{
  "model": "multi-label audio tagger",
  "dataset": "short made-up English sentences, spoken by a formant synthesiser in many voices",
  "train_examples": 26041,
  "gain_aug_db": 6,
  "n_mels": 64,
  "hop_length": 160,
  "input": "log_mel",
  "spec_augment": true,
  "win_length": 400,
  "arch": "conformer",
  "norm": "rmsnorm",
  "activation": "gelu_tanh",
  "mlp_ratio": 3,
  "head_dim": 48,
  "fused_qkv": true,
  "qk_norm": true,
  "dropout": 0.1,
  "inner_norm": false,
  "subsampling": 4,
  "layers": 10,
  "width": 192,
  "positions": "learned",
  "kernel_size": 15,
  "num_labels": 202,
  "init": "torch_default",
  "residual_init": "none",
  "optimizer": "muon",
  "muon_scale": "spectral",
  "lr": 0.029,
  "momentum": 0.95,
  "nesterov": true,
  "orthogonalizer": "newton_schulz_5",
  "adamw_lr_other_params": 0.0027,
  "grad_clip": 0.5,
  "steps": 7600,
  "batch_size": 512,
  "epochs": 149.4,
  "lr_schedule": "wsd",
  "decay_fraction": 0.3,
  "final_lr_fraction": 0.1,
  "warmup_steps": 150,
  "weight_decay": 0.02,
  "adamw_weight_decay_other_params": 0.01
}
Rows from block 5 of a small multi-label audio tagger, named by matrix and row number. Rows with one number belong to one neuron. Each number is 500 + 50 x the weight over its row's rms, rounded and kept within 0 to 999. All counts start at 0. Numbers have three digits each. After the name is the row's rms in percent of the matrix's.
Before each neuron's rows are labels from the 100 clips, of 14848, where the neuron reaches its highest value: "lies over" is the class under the peak. Only what is clearly more common there than usual is listed. The data: short made-up English sentences, spoken by a formant synthesiser in many voices. In brackets: how many of the 100.
# fc1: first MLP up (model.blocks.5.ff1.fc1.weight, 576x192), inputs 0-95
# fc2: first MLP down (model.blocks.5.ff1.fc2.weight, 192x576, transposed), outputs 0-95

lies over: /n/ (41); /m/ (39)
fc1.115 100:511441439467560572553489512467472561544487462549531464529503500485516613589555403477575467523437586504475507538517509566441584461546442470468556454449501412558480481490425504520503502438469577511513501512430548438480474553467569521418569462445539521534442530495560621495440453463542483487
fc2.115 096:474448517491505446501475491484490500503464556529544537498449549544380572510517512488462519453397524533386469576479429450470476475559564510399543522430524468557506425504437444513472403468481566411503558464496537521480417497493593515457526522426529487524524631545436544500579516544471479550

lies over: /u/ (49)
fc1.302 113:463621478375488458570480462462559535462527456497557559559415563513544469446542464523530468456531553498520440517425552473475529419577502473554445532543573452551591450501557564449544528511461477497452484451538413512549475550526455483449463608506510456522509483454640562458570506485519515524
fc2.302 114:501530501527524572473512475512523608490439505486486505533432571539563458466472540432559502527412497531559514398492506501442473513501500547565542599601471481461595589535529482498535459535461586540435552424500439458538463338555538514475457481441503454432459531465519529432477414488450560506

lies over: /ɪ/ (98)
fc1.258 105:466470566515525534410507618441530558488557510457445517549479469485453457468532537605550454523516381444481489602455522566592454448536509533485463514400528478543585492559530630518528529444517522461542522501508467444523473592477472473464533468515419530466496512519512466621409544513472461504
fc2.258 105:479460503414468463468523541456602482376413475539562517430582562508454519395563534587403474653544517537439455525561550523503475468461504579460456505422497514587498653489485510494583542456598545520499450496535401507460532564582522580502467332456526479445528562494489482575434454502508431510

lies over: /ɪ/ (93)
fc1.316 107:595465462563452535497533527537464516479475395483477553485513483461491532461465462495443562522436457457467538513503496446459593463564490542642538525434516493561525548604463506455612559460448434470538532472471491529492511494590438556507473492544510442490483479451522510491559516503497488530
fc2.316 108:603580448479435523436498424507483499416540531462474533567515561539558540500528523541524561460531495522523483546532474510594501480540452445476374484534587487575474537541524571479553580516440456500446444495449573517453471459416514437475458538566555527572505539562564482470419479468529522496

lies over: /ɪ/ (95)
fc1.560 102:471532522550444575475549485490348512429458481579382487491572510407431489449491511593411547498531436522477508522551517470488551536436507474371515606538600455486601511571510449490443562467580563483464539481551530512512471544392488503483522504494525450476474509495481541483517611513568421508
fc2.560 106:521520430439449414402537543527531488519555528571475541495547574432484527528527433518477408558463562580599490511445592451559580472509529445451570434543575555500443394507542563429516450526534577589453464502519501537530539478439506389440430468583511449469557472556457479526473435576482483528

lies over: /ɪ/ (71); /h/ (29)
fc1.103 102:527495547522529564485485502499482611501436496607499465499508460487524488382477470564425455470473413541500497478463523443446418591408526461453614574471495499535464476482435525453602478474525471448494460602545531534546447567438533539476482500600473521475454443457442446435585561574519559508
fc2.103 103:458439579508483503538532531463521473499488510493534488541467603400453444519462581545562434426467488540622465567560482492434445498419569390462575535419542440469477489584454584467573507496585546513552535521576473526631407490453630477427533459572580507519435483569567469487533484449561609608

lies over: /t/ (75)
fc1.125 094:469493524570470463443498528427509523463492426601538481464534437541570473485444419567463352489505532446530480579562516509426478471496484531504546545453494595580501563437444501501512472545549614434515498411507527546407547463538494338458564482467487489539544536453545457435498479446502494475
fc2.125 096:569540463525488473505484472449498449534577422531512532470494492524476422556430401659536484552391411490502510506593454554504479552550473480513541457488544487561468544424470486540566468497497488449440532441426455601520475545534504512472543490572502581531388538390446525483496513520455502483

lies over: /t/ (66)
fc1.227 098:495483462536537438607478456532541535503488504479510459531516572520556534439526526445506467544522434457426513437500550444481507527534556471573592423547450459483485424453403426476528483472534426520553568379495526457543457585526478465419502525486425472508479500468456446440505490465502605506
fc2.227 092:480469522591517476522508466572506503480432573488488512506437544480451561547468469460427455529509522493521507512480493472515493534498447529467483498518472466453436569438437501467486421403465434523551616460486442579513458463424455498479598525429387521410530396493529494482514527423515553603

lies over: /ɛ/ (55); /æ/ (29)
fc1.505 098:499504482449447542501554522496467526482411514525477436450533533592451578528490473536513560572565540492519475468641541467474573550535537569527544494480495428448493515563534448479549514493511513475466533536528523548484558555531473466409535428523525535561461531536410481454509595577571543487
fc2.505 105:455546484527505510491473514496579545448463510497493537458536560527536502482570345518413598438469541540457451531526433635547472528533522444531365486478448545482509535449586484565476507482549489600445528532520483553599579549450487421514546530495450436589498448505488476493565451465571501513

lies over: /aɪ/ (99)
fc1.118 102:504500543460462483517505478458527489598507464575458490499527568443501504442519546501489460448579538471544511454585509475446447471558421453458606457556440581438454538458583453483414473559515623594456431593519497482514545474465479525449503438472453585427494637538495559466462555566482468515
fc2.118 094:529456496507499416495491497408587422561423490516395449512496552440576464548492493574541525451469503480493529511537450467477531412436539460435522460526522560522476464421449413527452510379520439540476481574457623531450550531564542403432462539477487495429429569592545517469490461516485475434

lies over: /aɪ/ (69)
fc1.82 101:472533530568496482396410488444490450535495493555634408455512538571541526494452525497530427427608475575449386449539541508527479464428475461525413499384564529517551486437458440498500553526403588531486523469546552400441519412501399475492486469573536517532471496519512432534540440532472545485
fc2.82 099:459560569586440464523616514508466501475565527508536384528564559498530459475541529482452477419507469571514509455588497460507478499498406570572463462470574544493483467433501495473527466445490582474599565489557484370473525499457437556441434461460583527438406616420414451590512514471454450452

lies over: /aɪ/ (41); /h/ (31)
fc1.272 096:473366577488564514481511554572535414490488463517408466556364444448513568410416433486508472394540529531477517529558396438450492488481552491516443549474528487515483509470522478481481539497444470565627393446557435541556534500555474449509501510481547507526544440415471602523565473541515440509
fc2.272 096:482542542553500535428495470575532447490470562486485405452473550305509536419500497543495437493597539454529495497572492461458463559533491544555616568452438519401530503504476485463544514587406506502519502485533462461503543445546548476485509461419479505456537440545459542409627415530544526504

lies over: /aɪ/ (49)
fc1.28 098:482476449490481495518423443476483501491483449437481518496491475485648485505434502488448518506517588441497495495596532487518404441483565409421541441525482495549578457539495483519455437493445496527430606577499459530463539557491500480527405524501429490396583520374451474506519568509439492526
fc2.28 108:494531459502508561420444529564566555485504522479421592451444451500586537554508538512517505471504576450521513516572571461430529487558499502503502426421485471512468376457488560436443508493465533452510481458561535561596500509439521528496482437501457363521513456549456462528468582525460478536

lies over: /u/ (96)
fc1.40 096:557534432570473460444422533416529519479510528579600520509521534529547478395436526475522561462552518467536518471464640524483482547479469584567486501477485513411449496437483405505596595586458505440453545445580480490534525475493564444350446457602563449491468443490525474455441427488509503469
fc2.40 098:423436559490549498439543527431427484507472498512474603558399550445467478537542627475583572444440591562509566481499540469507452467556531526512498517487530524486507490459549430502500552491490520345563557453501531516475499537587598487456518487568508547496469468488534466601442493525501535490

lies over: /u/ (46); /oʊ/ (45)
fc1.42 098:453511397541499518453478459550462572519558480498398425461437562613428353414504522427519548498522502462505541440564484535517501548554514415510506563492509570518538500454574499552474455478534492521487500495397470484527430479572543542476535454500421449532545421511438429420494485548404617500
fc2.42 102:551493511561544558575489521451408603484457464543471441474356459523552426481424498488502467425515510483536505485482527466516541448529477470451494526536446519475464518566455587344509577475552386448430561432434545612557616522460480499586512423552440536571554431468529460453515447432548504570

lies over: /aɪ/ (99)
fc1.255 103:468525539424506600611492537455434495539459507541415518477535473505552471512503372468502524466453542477460431546584460484440516456517432480578528538575483562470462495548518437469436465553497573601362474523520520416484511495447418426416555542480495628523509568515549564404521535442400541451
fc2.255 094:531490506531445527555575520510500445563462550508384499573538559494490503550508476420508438391500558560394515438499453561467548395554478548427503487482597550516522498422488551446507486469594531565495452543499507501497550535522503441448458493525552579463504599533441434497437488532471541495

lies over: /u/ (38)
fc1.97 101:582483499545482606493543510581554441545532483532543543529539528468466463485526446577448471520521482436503442420522549530488510533512494441389487577529532578492534533452525554522572492518521409521473558538475608531528422484460558490437498483450511500524530432549544525410480519515446444492
fc2.97 100:455484443589459494430543487576453534502584485449557475542512514518471509542536473400488522520458508392533533566564605535471453451453450421460497615492446566473479519458530525450493474513471544541547567567363548529491408478485478512411504478426515537597566464533599520520487528504520478596

lies over: /u/ (71); /oʊ/ (29)
fc1.116 113:493468448577448468506479585463591547454415489476390585479469502490459410431499484458542515506525591473587486541490588439371484469529497640546532575494573508475485570457499457535530481579486476578481578484493511571493499573462466531468454561559532413495438515535598448608615556496502595495
fc2.116 114:565444541555518449488516501422600496499455523511506675467566539476456501497508524444499483438519546468495515507600489596470474540421460459527452472375467494460586483506522523476508510513468565504543587510532532502462526499449561503449391522568542457476446518447541486477495527481507542564

lies over: /aɪ/ (100)
fc1.66 097:474508512552535479442474552543495472546490553440423511443515492536505488555552436469484530547526457469562453517614513529514564473480517455538493490554429575497487536496452516446555530492456478373524415407547453549490535565526492522422511493556541565500445537450565428461498461553495533558
fc2.66 094:431533541470538498478525552484556556548511590463510539549483543484475586480459474412541420535515484506561451468503553467551504520587411424521458498520530444507431449438425517466460505548476580413542517562464521405436559519470594545495440479464525569497523470453532549405538556451519473471

lies over: /aɪ/ (53); /ɪ/ (34)
fc1.574 095:474419446610543514475525534525474467446512499512490525491551421492630520484538512549425518426553423446455492510502547501495498431543505422523461410501449513532459499464519521545430513474511546456541477511495593503486453518529423453457468585525458530518476569421603426514548480451550508551
fc2.574 093:488496459481483588375556465412551496523525372490453482431556514524609443508485485461432444487502467459544453454537475501480520576472498517432463470531419518567558503475561503489466425510424396548485542522492511529545473565439417453514415563436502495548487510587451475489437415517533377526

lies over: /n/ (76)
fc1.208 097:541492415396524553532394514469551497519513469537550437498514466445526503590543465524442475481500560475532446513474495464543486450388493490507407562550478484488424498530541501567476544470514513530550440513421463485486534556504490518401587478560539502462567536509535524611526566543520543547
fc2.208 099:401508541413483513534541544520473486548419549461455447436532553587507607613547539403465514485503515445481396481456515459460465557528520495454419571560532514483468455514424597517526553542516501501536452444382440523539458511536484566543614590453498473470523575585465519532426464519546504516

lies over: /ɪ/ (93)
fc1.3 101:487487501497518585482587511520547493453442407495519452504502417527526503533558636531436515551436473559426507576569509484546471497507566507459405472519530440542577553534461499524523524528432511528454586582630503529514476560479528455489479508437495451502603513503493472539560486593520559455
fc2.3 097:466574433492427511516521417486434534491473515392528555564522529548481506429484512522536487526624499450476504514537550418548507453463477467483494515471468477545417494498537512356546482546467527517576625455521509546513474460590474505569555456544536505455551501606507543508388523513425464531

lies over: /u/ (50); /ʌ/ (26)
fc1.450 104:591523538567490573508558550545498582474553552494641536623508484496455557485542486520448508482437516506561447575475525477520511508559521504531522581522433536475575588454468475437497560529462577485531424327586568537546499516530494506534384543444596422544484478459518494476509506608510488491
fc2.450 116:426481546541467552528509577543549421534552429465504456555555552490490518452451498570602532484448480485537550411531582535530473451469497456486524628486521487469497520516520569500586523511471541413545507476533534590467449486674469523512460581611548526579542485504491545570488523419484533520

lies over: /ɛ/ (77)
fc1.65 114:547577544518504490544560534558470606543537519490550403550483458466489489573426555500474479400579479507425532555463552580467599553441548476571477551506474545481506483433449467613525491482537471437459484535500446586463592436509413525519598553493537536495473561453435550403490503531495483532
fc2.65 112:440524484504411399530511488481525456579476514434595432519556506538430465462484488540451591541392481485398464469507426504523449471459492527589546513449500512385564559472528479523566488447441623497450601436550510603464537399513525541518483477471552529557549382554492564471506510518488501550

lies over: /ɛ/ (99)
fc1.215 116:448419438609372579535550490476559548544510467553389480519479512483549448480554435547498449533509562495529490568542516528477409485463526503446446418557499552564534551534534479460527428435469540530559536572541592528477470557510506388510441548560442503433367542579491439494482507573480606481
fc2.215 110:442482514564474349530575541551605480518498525492429560475499557459567417535528530476483430435514547535511479461587450484502542477485518422459502442495442509571560441529532536463489510445535450495482542601489505400410431522515520502415586477551554445451484554555479549493501449511444465590